A small image inpainting model, trained from scratch: 22800 steps.
Rows from block 6, named by matrix and row number. Each number is 200 + 40 x the weight over its row's rms, rounded and kept within 0 to 999. All counts start at 0. After the name is the row's rms in percent of the matrix's.
# convs0: first 3x3 conv (model.decb.0.0.convs.0.weight, 128x256x3x3), inputs 168-175, a 3x3 kernel for each
convs0.30,101,189,200,195,156,259,231,234,204,215,406,178,190,191,195,200,221,216,176,202,267,127,92,219,234,204,180,219,244,253,201,183,151,197,200,224,139,190,227,221,196,223,160,178,226,226,165,213,249,101,152,155,197,211,223,193,190,193,222,189,205,194,193,201,198,243,250,171,163,176,161,228,145
convs0.31,106,216,186,160,244,157,207,158,173,193,183,212,274,261,262,200,189,207,153,173,221,164,250,191,226,236,209,153,219,246,235,184,135,142,150,273,290,240,197,211,191,176,152,177,256,259,153,264,178,226,189,190,76,238,131,212,212,194,181,180,168,209,267,204,212,148,190,170,202,241,215,204,179
convs0.32,100,240,149,176,224,156,204,142,160,219,201,202,170,236,210,257,140,171,123,158,198,236,211,169,85,226,190,158,247,189,149,265,173,137,192,251,193,186,145,159,196,230,305,144,169,143,205,187,140,244,248,266,181,220,219,176,224,161,177,212,255,154,225,189,197,154,147,184,272,235,200,210,220
convs0.33,104,165,225,123,261,192,167,213,198,211,205,151,226,211,137,218,205,190,178,195,228,151,224,189,212,207,179,182,201,292,158,193,211,168,207,236,204,196,202,171,184,230,200,110,216,161,206,215,208,175,224,171,170,302,184,160,274,173,235,247,255,198,259,182,177,187,222,192,193,122,217,266,158
convs0.34,099,220,165,247,186,245,205,170,175,195,217,213,234,183,173,258,261,223,229,188,223,194,221,241,187,246,197,236,192,206,194,216,149,279,251,172,208,203,206,208,179,253,209,217,194,149,226,163,133,166,115,196,111,197,185,265,206,185,235,185,211,149,253,207,258,200,203,158,152,212,275,140,183
convs0.35,084,174,197,113,187,263,172,194,230,226,154,224,178,193,164,321,266,175,190,195,158,172,194,172,202,186,223,151,228,243,261,300,284,300,252,261,219,150,159,190,196,100,167,169,143,161,241,203,162,201,221,148,209,216,160,212,166,255,97,204,174,204,196,221,191,244,219,222,277,237,254,250,216
convs0.36,114,165,258,148,274,105,193,235,231,192,150,178,195,169,152,289,178,170,231,217,238,208,150,142,169,140,261,181,147,201,212,235,223,204,181,219,254,183,284,263,185,231,180,122,121,173,264,119,168,220,239,109,223,165,187,220,179,263,179,180,215,221,185,152,198,211,175,220,216,162,208,176,142
convs0.37,106,169,234,227,174,238,239,206,239,225,170,233,308,201,147,148,169,157,251,190,191,215,250,281,132,169,141,173,234,183,244,229,192,220,151,274,164,214,274,274,197,259,247,176,204,138,160,205,193,272,142,85,187,253,138,229,253,178,182,151,239,196,251,216,223,197,370,189,286,249,165,241,137
convs0.38,106,189,159,125,88,232,217,172,187,192,235,163,93,141,227,212,176,210,202,159,255,180,233,145,217,241,185,180,238,142,230,229,186,275,147,243,168,146,143,148,150,230,286,145,218,208,186,225,136,291,160,205,206,197,242,242,203,239,235,200,272,191,195,144,181,54,152,186,137,177,187,182,222
convs0.39,102,185,184,186,220,228,260,150,315,121,200,172,236,151,141,261,209,208,213,191,167,268,162,211,130,181,289,186,257,139,234,90,156,105,228,270,230,192,231,230,105,190,263,189,115,238,190,226,144,150,182,297,276,177,127,218,182,200,162,232,150,187,166,206,125,210,206,237,175,236,249,96,145
convs0.40,098,163,198,166,206,197,253,169,212,78,150,233,187,228,236,169,200,156,192,264,119,246,185,245,227,217,158,142,203,213,181,198,174,259,152,274,255,190,177,228,226,234,249,229,217,202,145,236,276,211,197,216,200,231,175,195,187,193,233,225,203,248,182,177,165,147,211,149,229,279,201,201,191
convs0.41,104,126,257,174,227,191,87,168,148,261,186,201,217,303,213,187,173,187,224,208,126,200,303,156,158,149,198,253,179,226,189,281,248,225,194,144,154,209,196,239,160,220,79,212,132,221,88,106,271,270,229,192,192,185,211,193,238,186,227,191,193,231,142,238,235,212,242,112,173,166,194,199,168
convs0.42,097,214,174,185,189,268,223,237,217,154,158,161,202,163,254,234,123,137,248,249,226,115,221,259,205,232,248,148,180,220,210,174,181,221,199,147,176,202,219,238,273,212,203,149,231,213,99,217,199,249,147,220,240,144,201,166,185,154,267,286,242,184,274,235,194,245,159,236,145,132,233,134,236
convs0.43,110,208,231,255,169,146,140,202,241,231,182,211,220,170,193,193,168,207,218,213,212,203,174,235,104,186,211,316,231,119,232,194,347,233,189,199,139,143,261,259,278,210,219,178,242,130,287,199,199,113,219,218,233,173,184,194,202,167,139,188,199,197,219,225,230,218,191,191,140,167,195,218,135
convs0.44,076,142,196,241,211,232,256,191,207,240,266,225,249,138,285,255,267,181,184,203,233,187,121,274,235,254,214,189,208,185,148,197,170,233,201,222,122,186,155,255,148,180,186,185,221,186,188,267,251,183,191,194,217,215,220,173,210,172,176,196,129,172,199,263,194,162,140,132,243,223,132,201,163
convs0.45,092,193,200,178,132,167,312,251,246,179,230,198,188,240,224,171,262,129,209,230,180,180,226,186,195,230,234,142,184,170,204,278,262,144,162,122,285,205,197,162,202,174,172,229,311,147,190,284,253,241,176,223,232,180,206,202,186,198,216,243,193,184,156,138,222,192,157,202,197,262,191,226,133
convs0.46,110,191,275,155,188,171,187,239,223,185,176,227,199,225,216,186,238,222,195,211,214,218,218,204,203,146,189,227,194,167,259,208,221,194,222,201,143,219,244,165,167,250,126,185,196,211,182,211,247,244,208,137,203,192,210,197,190,179,209,228,229,234,153,224,202,170,229,170,215,267,214,173,193
convs0.47,102,175,195,217,176,191,134,240,166,221,176,215,159,221,232,103,203,184,288,200,190,169,255,210,188,220,254,185,111,126,179,146,234,206,201,142,248,243,239,219,182,276,175,184,234,117,183,172,238,154,336,224,274,184,204,163,221,170,189,147,320,194,168,154,197,254,216,243,118,287,200,139,240
convs0.48,099,220,260,167,194,301,231,125,180,220,189,158,165,178,193,203,244,123,258,241,236,189,210,151,200,176,198,132,178,257,165,185,112,242,142,169,231,199,211,177,248,226,167,159,270,137,235,220,158,166,130,208,169,196,178,163,221,248,168,240,119,196,217,224,191,169,193,249,227,209,185,251,126
convs0.49,097,267,152,196,135,268,158,121,146,127,113,165,202,239,184,190,229,235,219,218,203,208,192,139,173,209,194,209,221,160,161,220,255,186,197,287,214,189,165,217,264,266,165,228,223,199,189,203,193,255,202,192,185,146,217,168,224,206,179,219,185,305,214,180,194,209,229,191,171,225,158,223,181
convs0.50,106,297,205,218,193,141,202,139,186,145,242,145,223,136,317,101,165,229,153,207,225,222,209,148,260,221,169,206,168,143,202,247,127,310,197,210,172,196,183,169,158,158,228,226,185,199,204,237,136,208,231,239,222,152,176,167,154,197,183,208,234,243,163,225,211,189,180,186,127,291,153,265,211
convs0.51,098,164,211,199,345,177,238,275,171,235,209,179,235,226,208,238,207,184,172,196,145,192,142,209,160,242,200,241,226,185,226,199,157,168,220,155,227,199,128,196,217,348,192,229,249,214,205,186,189,223,281,202,160,184,161,176,158,148,204,188,234,209,202,207,239,207,252,146,132,245,186,118,262
convs0.52,102,242,234,241,228,124,181,162,224,157,333,131,208,221,300,108,163,201,187,204,299,203,144,185,205,236,159,207,196,229,205,247,208,231,186,200,169,209,159,251,183,260,196,210,144,206,159,201,182,174,180,220,267,181,232,221,147,237,184,236,203,264,126,197,215,160,206,204,215,186,212,182,208
convs0.53,107,186,223,187,237,225,117,113,164,210,225,199,141,153,226,136,177,92,237,210,164,127,202,221,269,180,208,217,218,224,220,228,184,163,169,231,239,163,213,321,187,139,79,216,218,207,167,180,228,228,195,160,130,239,248,202,211,145,231,146,207,199,205,152,196,210,204,214,262,153,234,162,194
convs0.54,098,213,97,137,168,198,241,170,235,273,192,158,254,213,227,239,124,229,227,165,223,143,209,128,212,154,234,155,149,212,157,175,175,210,178,203,171,195,244,246,240,183,206,162,189,152,172,164,149,188,158,192,207,109,207,186,198,213,197,92,168,214,139,242,227,196,269,213,148,219,101,155,214
convs0.55,110,152,216,187,253,155,169,235,246,146,236,197,181,173,234,235,196,174,215,238,169,205,175,214,184,154,183,218,197,182,247,110,288,113,212,174,223,210,272,275,243,157,200,178,240,155,234,169,200,271,150,207,232,157,215,259,242,220,211,197,172,246,213,151,266,114,193,162,230,177,200,227,96
convs0.56,091,164,183,176,73,240,218,212,141,192,179,250,165,161,333,162,194,203,208,154,246,118,189,235,211,176,210,206,122,223,295,218,178,167,286,230,186,230,251,219,187,275,150,165,217,252,154,225,240,196,148,241,244,226,205,228,216,259,83,136,116,184,286,187,205,227,252,174,181,294,216,243,163
convs0.57,083,207,169,198,155,223,143,216,204,189,212,201,122,183,149,198,139,246,187,176,186,219,144,222,256,194,182,159,201,220,207,259,230,229,175,206,149,167,205,139,255,217,157,179,183,174,186,274,166,235,92,151,219,217,236,185,166,185,176,161,254,231,215,237,182,177,231,181,205,223,183,193,222
convs0.58,113,199,142,223,165,199,167,103,225,257,136,236,138,250,212,203,238,192,190,117,190,209,231,155,225,160,231,225,174,120,169,235,228,223,221,224,183,266,186,233,218,181,221,193,218,259,228,136,194,151,286,188,234,174,181,284,105,194,121,292,226,227,189,191,181,257,175,153,257,126,241,154,211
convs0.59,103,171,239,191,217,270,117,199,234,155,206,288,162,200,171,245,203,281,146,168,216,211,298,211,188,189,180,162,194,282,294,144,225,69,218,183,198,166,195,166,123,154,197,175,193,159,190,188,141,204,186,162,257,174,205,205,234,189,146,230,196,218,168,237,209,98,235,194,192,157,208,238,192
convs0.60,105,184,245,241,123,110,208,184,215,214,145,239,250,187,225,147,278,229,257,155,243,140,147,145,207,250,167,170,215,228,236,314,130,172,231,245,168,186,277,229,170,215,148,175,170,236,147,238,202,185,265,117,223,300,217,215,140,178,163,272,185,207,218,171,318,175,192,252,154,178,155,108,148
convs0.61,082,167,199,182,252,193,241,184,290,177,226,170,191,210,249,231,247,121,196,139,237,191,158,229,326,151,152,292,230,162,133,191,173,313,171,172,226,160,201,258,242,200,162,205,218,251,305,152,270,259,189,179,139,266,148,195,225,143,259,106,129,151,280,150,182,222,226,164,163,240,202,224,229
convs0.62,091,282,197,270,166,158,164,221,201,170,225,207,228,213,197,282,226,216,213,200,229,187,110,135,206,275,247,200,160,160,277,237,150,183,165,263,209,223,236,208,208,189,183,156,112,152,243,208,189,174,147,83,201,136,327,270,189,237,205,181,172,149,207,248,158,230,124,157,173,218,223,201,222
convs0.63,096,177,195,189,168,227,245,192,132,211,232,104,173,141,207,174,207,238,230,130,222,223,316,251,205,233,216,146,205,267,192,159,225,262,221,215,258,125,215,233,177,128,113,257,227,239,228,201,208,218,101,243,129,232,227,237,169,186,188,144,136,186,201,160,205,219,210,153,294,279,252,216,183
convs0.64,115,210,191,172,262,124,219,134,303,115,183,213,185,227,189,241,139,242,204,200,191,153,206,250,139,214,231,138,140,267,193,256,119,337,177,210,191,195,199,225,146,260,190,298,122,254,177,210,251,106,230,197,204,238,188,195,170,202,184,225,194,187,188,208,223,162,206,163,257,71,267,146,252
convs0.65,091,183,202,198,147,199,272,142,165,239,212,238,221,124,241,320,222,107,179,254,212,191,213,257,104,180,135,141,164,198,230,163,177,187,211,221,169,139,239,179,228,169,174,157,203,269,180,171,133,200,141,128,144,238,166,215,234,177,240,206,178,186,181,145,253,186,244,240,222,121,165,183,82
convs0.66,108,273,223,115,169,196,297,221,182,156,198,181,141,187,168,336,194,200,202,150,169,210,182,199,455,222,112,71,193,157,191,154,145,231,208,176,217,195,219,152,231,143,123,160,233,230,271,186,179,102,191,176,203,203,247,189,199,143,153,151,304,224,238,160,187,188,292,226,258,110,239,234,254
convs0.67,094,147,253,165,200,246,153,189,195,189,180,184,182,245,161,216,206,222,227,229,163,217,234,159,209,153,163,260,134,202,232,173,273,196,215,142,204,289,283,148,104,182,290,227,164,126,134,170,153,261,217,265,228,199,157,213,139,221,126,215,222,260,145,197,181,188,182,170,138,231,147,161,182
convs0.68,094,228,105,228,201,149,196,204,196,110,282,204,133,241,254,160,177,266,153,195,230,184,268,215,252,175,176,201,221,253,144,252,49,182,207,240,110,225,219,274,209,108,258,183,243,198,237,162,118,213,210,193,214,269,172,233,156,193,167,164,212,139,255,153,243,132,118,197,158,170,249,181,175
convs0.69,085,160,235,236,278,172,207,181,160,205,283,188,162,236,204,266,261,213,170,177,102,181,207,251,165,121,233,199,259,185,193,207,238,205,104,221,265,180,185,171,165,215,235,154,229,209,165,250,202,240,182,199,128,179,201,222,226,168,183,220,172,185,136,178,229,267,205,216,176,165,251,189,188
convs0.70,107,203,246,196,206,125,144,227,256,253,158,276,202,198,157,172,233,170,240,194,194,282,274,115,49,120,278,218,164,165,219,182,237,164,167,188,183,223,181,177,138,230,236,204,127,183,190,207,152,171,223,221,240,114,210,237,253,180,160,153,277,238,223,162,195,179,125,242,163,242,203,193,194
convs0.71,097,194,180,183,185,242,183,103,247,179,281,179,253,246,265,282,125,187,156,198,207,301,147,255,212,175,176,200,281,209,168,224,165,197,256,187,216,172,157,184,200,232,279,210,142,178,237,250,212,260,275,143,179,217,193,157,176,170,161,156,244,167,196,184,195,196,154,174,160,186,246,134,169
convs0.72,098,237,214,177,140,225,117,186,237,141,259,192,214,101,188,238,196,174,132,152,253,222,258,212,72,215,179,203,158,289,110,97,183,202,227,258,179,190,251,133,206,215,212,196,234,210,252,233,211,196,97,242,232,161,158,219,229,287,173,200,219,230,226,209,248,150,232,214,198,226,210,271,195
convs0.73,101,234,178,190,241,140,129,301,232,123,161,228,154,139,199,268,217,147,265,220,173,184,109,238,188,264,161,170,207,191,220,271,118,243,263,265,272,179,181,178,158,283,229,155,277,171,178,242,162,221,258,109,216,153,196,274,303,120,211,237,185,226,131,224,202,167,166,215,135,230,200,218,175
convs0.74,094,238,273,233,166,199,213,210,169,164,199,194,189,222,205,235,165,207,146,181,255,210,217,174,240,182,135,270,203,238,204,150,129,220,213,179,238,158,251,234,244,214,221,196,255,135,181,106,257,271,184,146,183,253,225,186,252,273,174,274,198,263,254,248,203,118,298,249,159,223,249,237,203
convs0.75,099,174,209,164,168,251,209,237,274,227,176,129,217,206,201,250,273,170,150,254,230,160,212,178,178,185,192,198,133,176,187,253,250,203,136,163,248,210,261,206,212,222,126,272,225,160,161,141,164,246,181,217,202,198,222,189,163,221,208,218,222,250,144,177,222,198,175,217,215,172,261,154,165
convs0.76,096,145,172,211,164,156,249,197,155,212,281,182,192,178,218,200,204,179,215,224,279,204,205,212,281,194,241,108,180,242,225,156,181,209,230,149,205,190,244,195,262,230,274,133,198,224,176,209,130,223,180,226,131,190,198,156,224,186,239,193,238,177,241,214,150,168,186,257,236,198,248,220,209
convs0.77,095,200,275,260,176,209,115,139,254,298,137,183,230,197,188,165,202,214,223,223,223,194,253,211,74,178,191,294,207,269,189,97,228,192,322,180,217,168,273,203,224,179,293,181,203,197,242,231,238,102,187,168,249,152,206,176,257,170,176,182,213,195,226,215,198,164,202,210,198,220,281,189,184
convs0.78,086,187,249,175,199,274,158,217,149,278,194,139,261,195,243,223,212,304,234,173,288,263,229,200,268,171,239,165,142,184,222,263,290,131,157,130,244,135,210,225,173,257,137,163,146,281,194,208,146,188,264,295,297,181,225,196,199,214,243,275,135,189,131,110,249,161,122,244,171,180,168,125,227
convs0.79,104,167,237,143,191,159,251,307,148,142,260,211,185,199,179,156,201,189,226,176,211,161,180,156,308,166,203,184,155,196,162,209,185,244,159,250,145,198,108,189,217,283,261,179,144,154,136,218,169,226,193,157,163,166,236,127,205,209,229,208,150,207,135,258,260,251,117,202,138,200,214,212,199
convs0.80,092,134,224,204,83,125,271,169,266,140,177,157,243,182,252,173,253,278,203,130,222,92,193,138,229,226,292,274,126,143,178,260,96,270,168,295,156,112,188,197,166,206,237,191,135,217,139,242,147,232,252,200,213,157,202,161,186,179,145,175,167,232,219,222,223,184,165,195,191,215,196,233,105
convs0.81,090,191,239,182,221,170,247,231,147,212,197,219,179,262,240,200,195,196,224,207,180,116,230,265,155,186,172,226,245,206,259,179,240,207,182,242,193,131,168,263,247,206,213,263,231,202,157,194,204,150,245,202,222,230,180,148,154,252,152,199,170,203,277,177,165,188,148,238,215,114,211,184,189
convs0.82,109,203,177,209,179,207,151,282,190,184,130,249,214,226,257,226,244,194,188,165,152,326,252,212,81,205,186,225,189,217,209,249,297,243,217,123,212,164,244,175,192,162,278,146,227,236,127,229,93,214,175,279,254,226,167,213,221,200,293,180,212,153,211,187,122,186,167,193,212,239,174,172,220
convs0.83,098,250,204,220,238,261,201,111,198,173,206,225,204,273,169,194,196,179,278,222,274,214,213,230,381,203,216,202,319,144,297,211,260,264,123,199,190,247,188,257,183,134,176,236,208,187,179,251,178,204,221,99,129,190,148,244,152,204,155,217,182,213,191,196,123,322,273,232,286,271,283,146,173
convs0.84,106,180,192,201,179,159,276,220,282,173,112,258,188,247,148,213,149,254,166,224,215,116,178,211,206,195,237,234,308,197,159,220,217,142,207,134,232,283,220,136,236,275,111,181,191,247,138,194,191,265,229,208,128,167,226,277,169,164,193,261,159,179,167,246,257,71,204,224,223,244,234,204,175
convs0.85,100,228,180,229,174,206,266,147,219,179,222,263,213,193,270,169,222,215,208,213,226,139,171,246,292,155,147,224,180,124,215,241,292,255,210,288,145,249,157,233,190,242,221,210,201,154,187,210,212,246,189,281,164,162,166,174,250,216,265,43,178,223,255,282,179,151,147,131,177,171,122,223,225
convs0.86,109,168,159,232,184,179,108,183,253,228,172,161,211,194,100,276,276,308,99,178,232,178,145,188,174,243,178,236,163,127,173,308,258,152,198,199,210,184,203,175,152,264,171,218,171,212,150,147,155,153,131,189,125,242,196,147,189,198,214,286,197,288,201,167,189,195,222,195,278,136,252,175,228
convs0.87,102,153,143,165,217,174,205,207,220,178,168,170,167,200,216,238,240,133,227,173,215,155,151,262,223,158,171,246,171,157,247,232,156,200,132,228,256,152,276,253,220,135,177,152,219,175,127,207,197,264,181,139,196,222,199,190,235,203,243,203,213,174,202,187,196,179,178,194,237,187,237,194,199
convs0.88,102,179,224,186,188,157,249,286,139,223,248,158,219,209,155,228,261,181,208,195,224,161,209,153,140,203,128,177,154,217,218,312,171,247,245,279,250,208,233,129,258,323,220,162,326,57,151,244,245,265,227,120,220,233,133,143,184,197,267,242,173,174,207,244,185,191,228,146,201,237,265,223,139
convs0.89,098,180,242,143,173,205,249,204,153,188,203,238,156,191,266,222,188,168,209,208,183,318,207,179,161,206,183,190,210,164,303,270,187,208,159,260,200,211,163,194,160,252,151,233,202,208,237,159,163,167,297,169,224,180,264,280,190,215,170,259,218,201,207,219,217,192,170,151,217,168,177,104,178
convs0.90,095,240,239,137,223,207,189,180,236,195,223,196,173,195,201,235,272,181,213,238,207,178,200,205,214,168,177,158,170,184,283,229,145,210,210,244,217,241,180,258,218,195,155,253,224,133,138,160,183,224,184,139,187,218,244,181,246,259,166,258,209,271,202,217,196,212,175,186,197,221,236,251,238
convs0.91,095,189,206,221,189,214,195,171,215,164,211,192,201,227,217,179,201,210,194,209,163,169,214,231,201,239,232,192,266,179,182,223,199,168,218,191,246,194,180,194,163,168,274,135,171,202,148,217,227,214,228,195,209,240,207,214,218,229,183,149,146,95,216,269,215,166,101,201,199,167,275,171,276
convs0.92,107,226,224,213,184,164,244,189,194,211,202,168,196,210,177,266,196,268,123,250,223,124,164,178,289,166,229,150,183,255,296,222,155,138,157,192,229,231,189,224,249,205,219,253,181,159,224,186,243,214,211,130,167,210,171,233,230,182,147,311,125,229,172,204,205,156,223,217,148,127,211,161,249
convs0.93,107,208,118,254,210,146,201,212,170,196,186,156,204,139,254,195,151,267,157,215,236,163,253,181,191,188,220,175,199,216,173,191,188,191,226,257,203,195,151,190,170,152,190,214,200,232,190,152,262,170,206,164,246,158,220,161,235,203,220,193,213,186,190,233,218,249,252,170,196,221,143,258,169
convs0.94,102,232,170,166,235,233,187,196,228,222,249,169,141,284,160,192,220,159,246,166,222,188,182,172,180,201,263,198,188,171,169,273,130,160,256,198,258,232,185,123,169,216,198,231,228,185,219,228,247,225,191,210,240,211,237,229,233,190,197,160,239,296,230,220,172,122,184,91,266,192,202,219,221
convs0.95,104,191,230,193,243,205,182,183,202,208,182,235,226,187,170,270,191,181,172,192,196,172,167,243,188,151,265,184,325,72,236,271,143,231,142,209,252,154,186,206,271,221,218,167,192,179,166,257,152,162,144,157,236,186,166,194,188,194,263,166,215,219,237,196,266,274,265,278,190,178,225,189,187
convs0.96,105,166,190,228,235,257,228,117,164,181,210,124,183,185,292,198,259,203,215,197,138,139,124,211,278,249,220,188,324,273,243,182,121,234,233,242,214,159,232,211,225,192,199,186,191,183,187,182,160,258,254,184,141,141,140,224,242,213,193,227,200,154,245,229,127,93,210,190,197,201,188,246,220
convs0.97,105,212,187,229,183,215,183,260,116,179,240,193,193,262,157,160,218,260,146,195,233,170,128,206,227,191,121,229,196,265,179,171,180,221,234,209,187,225,246,237,212,143,213,141,186,145,194,180,149,207,196,187,223,239,218,116,194,195,239,153,213,211,113,197,174,189,250,203,253,227,208,262,207
convs0.98,098,219,214,137,237,193,154,254,182,184,225,189,205,200,177,236,267,240,216,173,169,226,207,246,255,227,152,174,181,205,146,216,113,102,259,247,289,254,150,185,175,223,299,181,238,186,273,209,136,245,243,198,162,249,162,209,193,197,239,227,198,259,288,146,261,155,187,118,229,259,178,216,164
convs0.99,089,180,263,176,141,156,222,299,212,252,207,226,146,163,156,190,265,198,212,213,259,212,231,199,171,168,128,217,208,180,184,235,170,186,193,122,222,207,252,192,214,166,259,119,191,238,201,167,233,190,293,139,205,154,153,191,175,143,157,201,165,196,184,153,256,121,158,123,349,229,158,135,179
convs0.100,101,254,176,183,177,217,240,255,165,226,154,183,170,266,117,209,271,195,257,220,269,152,196,225,204,226,224,120,197,100,250,230,133,185,211,165,231,221,218,216,228,226,193,186,160,301,190,269,196,216,217,152,202,203,163,176,253,197,216,197,209,203,166,190,176,117,240,172,203,229,246,231,211
convs0.101,104,137,219,146,145,271,117,185,172,190,272,203,226,172,168,203,158,203,192,209,221,139,204,204,201,170,189,269,153,210,147,179,202,304,284,187,170,182,169,261,240,197,208,216,225,147,212,228,267,254,110,232,234,271,158,206,186,187,226,227,184,211,206,161,172,117,197,133,189,211,178,148,203
convs0.102,108,203,164,192,194,251,178,227,157,240,158,164,230,248,175,170,231,191,192,248,72,266,205,205,234,254,121,234,228,196,195,139,214,139,148,176,230,230,139,268,206,222,181,122,317,220,242,170,215,207,190,236,154,236,164,167,227,224,216,217,217,152,244,176,274,159,124,179,239,227,259,186,201
convs0.103,106,230,202,205,177,120,245,162,112,202,243,131,164,287,252,250,187,252,272,168,162,214,176,248,232,181,152,165,210,208,170,249,168,241,276,150,217,185,199,169,218,206,200,120,238,163,179,244,163,257,170,192,207,186,157,112,248,203,218,253,189,198,205,228,178,173,172,199,225,129,235,296,193
convs0.104,096,203,171,209,181,246,226,218,228,287,228,150,198,255,174,129,169,127,219,165,231,217,172,181,273,219,221,144,197,158,156,247,127,129,193,245,130,217,217,186,179,222,204,166,229,250,211,201,202,174,258,126,225,194,232,137,285,171,263,221,217,222,231,186,231,158,100,219,154,138,250,214,203
convs0.105,113,265,261,183,144,171,161,191,230,235,225,145,173,201,286,220,254,173,160,232,163,184,178,234,210,185,205,149,167,258,272,116,143,248,205,304,116,201,186,229,204,208,188,228,214,172,225,156,163,223,173,168,111,245,241,225,157,150,181,221,172,159,206,151,254,206,254,171,202,126,202,234,154
convs0.106,101,184,193,228,157,172,188,167,216,133,260,231,228,122,190,135,176,192,167,233,190,203,244,147,134,193,183,289,220,207,184,250,200,243,197,176,293,258,187,230,171,147,194,196,185,279,140,170,208,194,134,196,185,242,175,239,289,152,234,133,261,128,208,255,168,239,180,278,196,249,285,210,198
convs0.107,100,213,190,252,247,180,192,177,89,188,168,176,180,147,245,244,143,280,205,118,158,285,174,191,251,219,204,237,211,224,180,192,249,235,315,192,177,118,157,291,221,241,328,244,259,138,174,199,183,164,88,247,184,103,256,207,219,216,227,209,177,197,123,209,256,189,214,181,199,238,255,136,214
convs0.108,109,135,245,201,313,146,238,152,179,161,168,184,184,280,138,262,163,241,216,202,172,177,163,151,312,222,182,92,135,219,202,254,280,120,226,150,224,206,238,134,188,183,136,198,256,184,186,195,257,248,297,181,213,147,237,194,188,211,211,252,131,174,160,264,195,214,188,175,181,220,186,146,268
convs0.109,099,236,218,222,328,157,164,88,242,169,179,228,256,259,206,130,149,250,166,221,236,252,146,232,123,197,191,129,181,273,230,129,225,151,183,231,258,141,183,181,210,191,197,248,177,263,179,259,174,215,159,255,134,272,198,233,190,166,197,181,260,126,227,191,227,245,142,203,167,308,145,207,231
convs0.110,100,200,186,160,276,190,212,167,232,134,230,194,120,261,183,183,216,300,124,232,262,147,184,200,317,208,172,248,137,170,194,226,286,144,185,227,208,239,164,251,246,103,163,243,145,301,206,181,210,242,263,128,160,193,295,210,203,159,206,212,139,190,228,247,216,209,270,167,168,48,216,199,322
convs0.111,114,172,222,185,196,255,234,118,246,176,169,165,263,227,145,165,244,216,226,99,230,199,205,146,188,161,223,108,234,247,213,188,290,168,232,252,217,194,258,287,117,152,269,218,215,70,207,186,200,136,184,273,218,181,209,157,170,188,137,203,144,273,261,275,174,137,208,219,222,167,202,244,198
convs0.112,074,212,163,253,161,230,222,218,225,203,121,183,156,204,181,209,180,214,179,131,240,73,254,132,301,175,150,273,146,291,170,144,236,161,185,198,173,228,241,210,223,188,205,254,179,156,272,168,215,219,218,197,220,229,115,177,199,113,148,199,195,75,191,114,127,199,257,184,208,179,206,216,131
convs0.113,092,200,240,198,135,232,180,133,270,204,152,189,207,156,178,195,208,184,154,184,153,157,212,228,252,228,234,219,240,129,152,193,264,141,230,130,191,213,219,173,263,160,243,229,119,188,132,215,230,177,230,188,230,270,211,179,146,188,190,205,178,195,118,199,203,225,219,238,176,161,189,196,174
convs0.114,093,174,187,179,142,194,216,206,190,287,260,177,175,139,228,199,221,245,267,214,212,128,253,349,312,161,165,220,172,223,183,125,181,210,224,146,213,218,178,233,214,159,145,183,227,185,157,159,216,181,133,123,244,201,171,258,183,84,185,221,212,180,273,210,197,146,189,215,192,100,175,217,164
convs0.115,106,238,113,169,146,215,189,221,274,189,218,173,216,188,219,157,137,303,199,175,112,259,202,262,139,170,189,204,186,117,227,150,312,139,238,217,222,212,226,229,222,239,181,169,208,264,210,203,165,191,131,287,260,212,224,191,226,167,189,223,183,127,199,209,261,251,105,256,127,250,148,213,164
convs0.116,104,150,132,241,148,183,225,159,221,170,229,180,190,194,259,161,253,147,236,128,227,170,178,201,245,212,185,211,188,227,204,172,246,195,184,193,215,134,183,185,204,234,225,113,189,155,234,226,179,173,220,82,184,244,245,263,239,227,182,190,198,202,164,174,251,181,171,269,215,194,188,178,159
convs0.117,099,202,191,155,164,222,200,168,211,190,242,145,293,195,131,237,155,264,143,200,178,208,97,205,235,257,180,135,255,230,179,107,226,181,172,210,197,179,262,127,257,293,226,197,147,138,159,152,180,167,197,167,241,216,170,226,146,196,182,190,189,164,231,187,188,211,214,266,251,172,210,198,156
convs0.118,106,193,192,139,201,328,266,204,225,191,184,233,213,296,282,118,195,194,220,223,195,269,257,144,125,208,202,104,199,235,212,107,272,275,204,306,266,189,197,149,157,162,144,128,235,132,251,174,201,79,195,325,222,194,191,180,191,187,307,169,215,202,308,310,227,193,180,243,127,267,222,124,218
convs0.119,087,217,179,171,224,236,193,223,180,145,102,248,165,275,156,111,141,133,191,230,170,173,210,268,167,213,188,181,180,163,189,295,176,134,137,282,240,236,154,213,276,225,187,153,223,200,133,179,165,191,256,275,126,155,172,194,224,218,257,216,205,205,187,199,163,127,98,230,103,222,223,192,273
convs0.120,120,227,135,228,135,55,135,257,249,206,163,172,153,180,341,165,179,223,182,209,198,231,146,154,185,221,176,167,331,191,181,196,198,201,192,178,229,194,210,164,231,233,238,130,179,204,185,168,184,211,142,132,240,202,243,229,194,204,187,131,199,214,243,203,156,221,183,225,239,179,206,201,223
convs0.121,110,225,149,246,258,179,130,162,115,122,170,122,266,81,291,264,199,353,113,186,209,163,167,210,242,165,140,220,188,204,200,287,176,233,248,185,175,203,263,210,256,206,133,208,194,121,220,267,180,214,113,228,254,261,122,206,218,176,229,212,164,215,194,186,177,148,209,167,194,277,222,251,188
convs0.122,080,175,212,206,158,185,216,140,253,224,193,165,194,276,229,230,239,192,137,187,256,182,182,216,166,127,260,85,278,162,243,227,137,172,215,197,191,217,252,163,143,136,211,143,227,191,186,157,160,212,253,191,134,164,196,169,198,90,154,154,240,145,163,160,165,237,143,249,208,202,202,204,187
convs0.123,095,232,193,130,194,156,223,238,201,171,246,207,230,243,158,200,204,107,204,140,135,204,132,251,153,233,204,194,233,271,142,128,233,135,311,192,256,241,155,197,179,169,129,203,240,197,219,150,208,181,178,266,180,251,188,208,222,223,107,204,186,222,214,102,217,213,175,245,178,154,187,199,193
convs0.124,108,233,152,156,208,134,181,165,235,181,221,160,290,167,280,237,182,202,188,167,170,193,166,141,184,236,159,242,244,187,185,203,282,246,146,226,293,175,255,233,214,158,118,273,139,192,225,272,164,223,163,151,227,246,147,211,321,211,221,194,144,214,202,126,211,210,188,214,278,189,178,285,247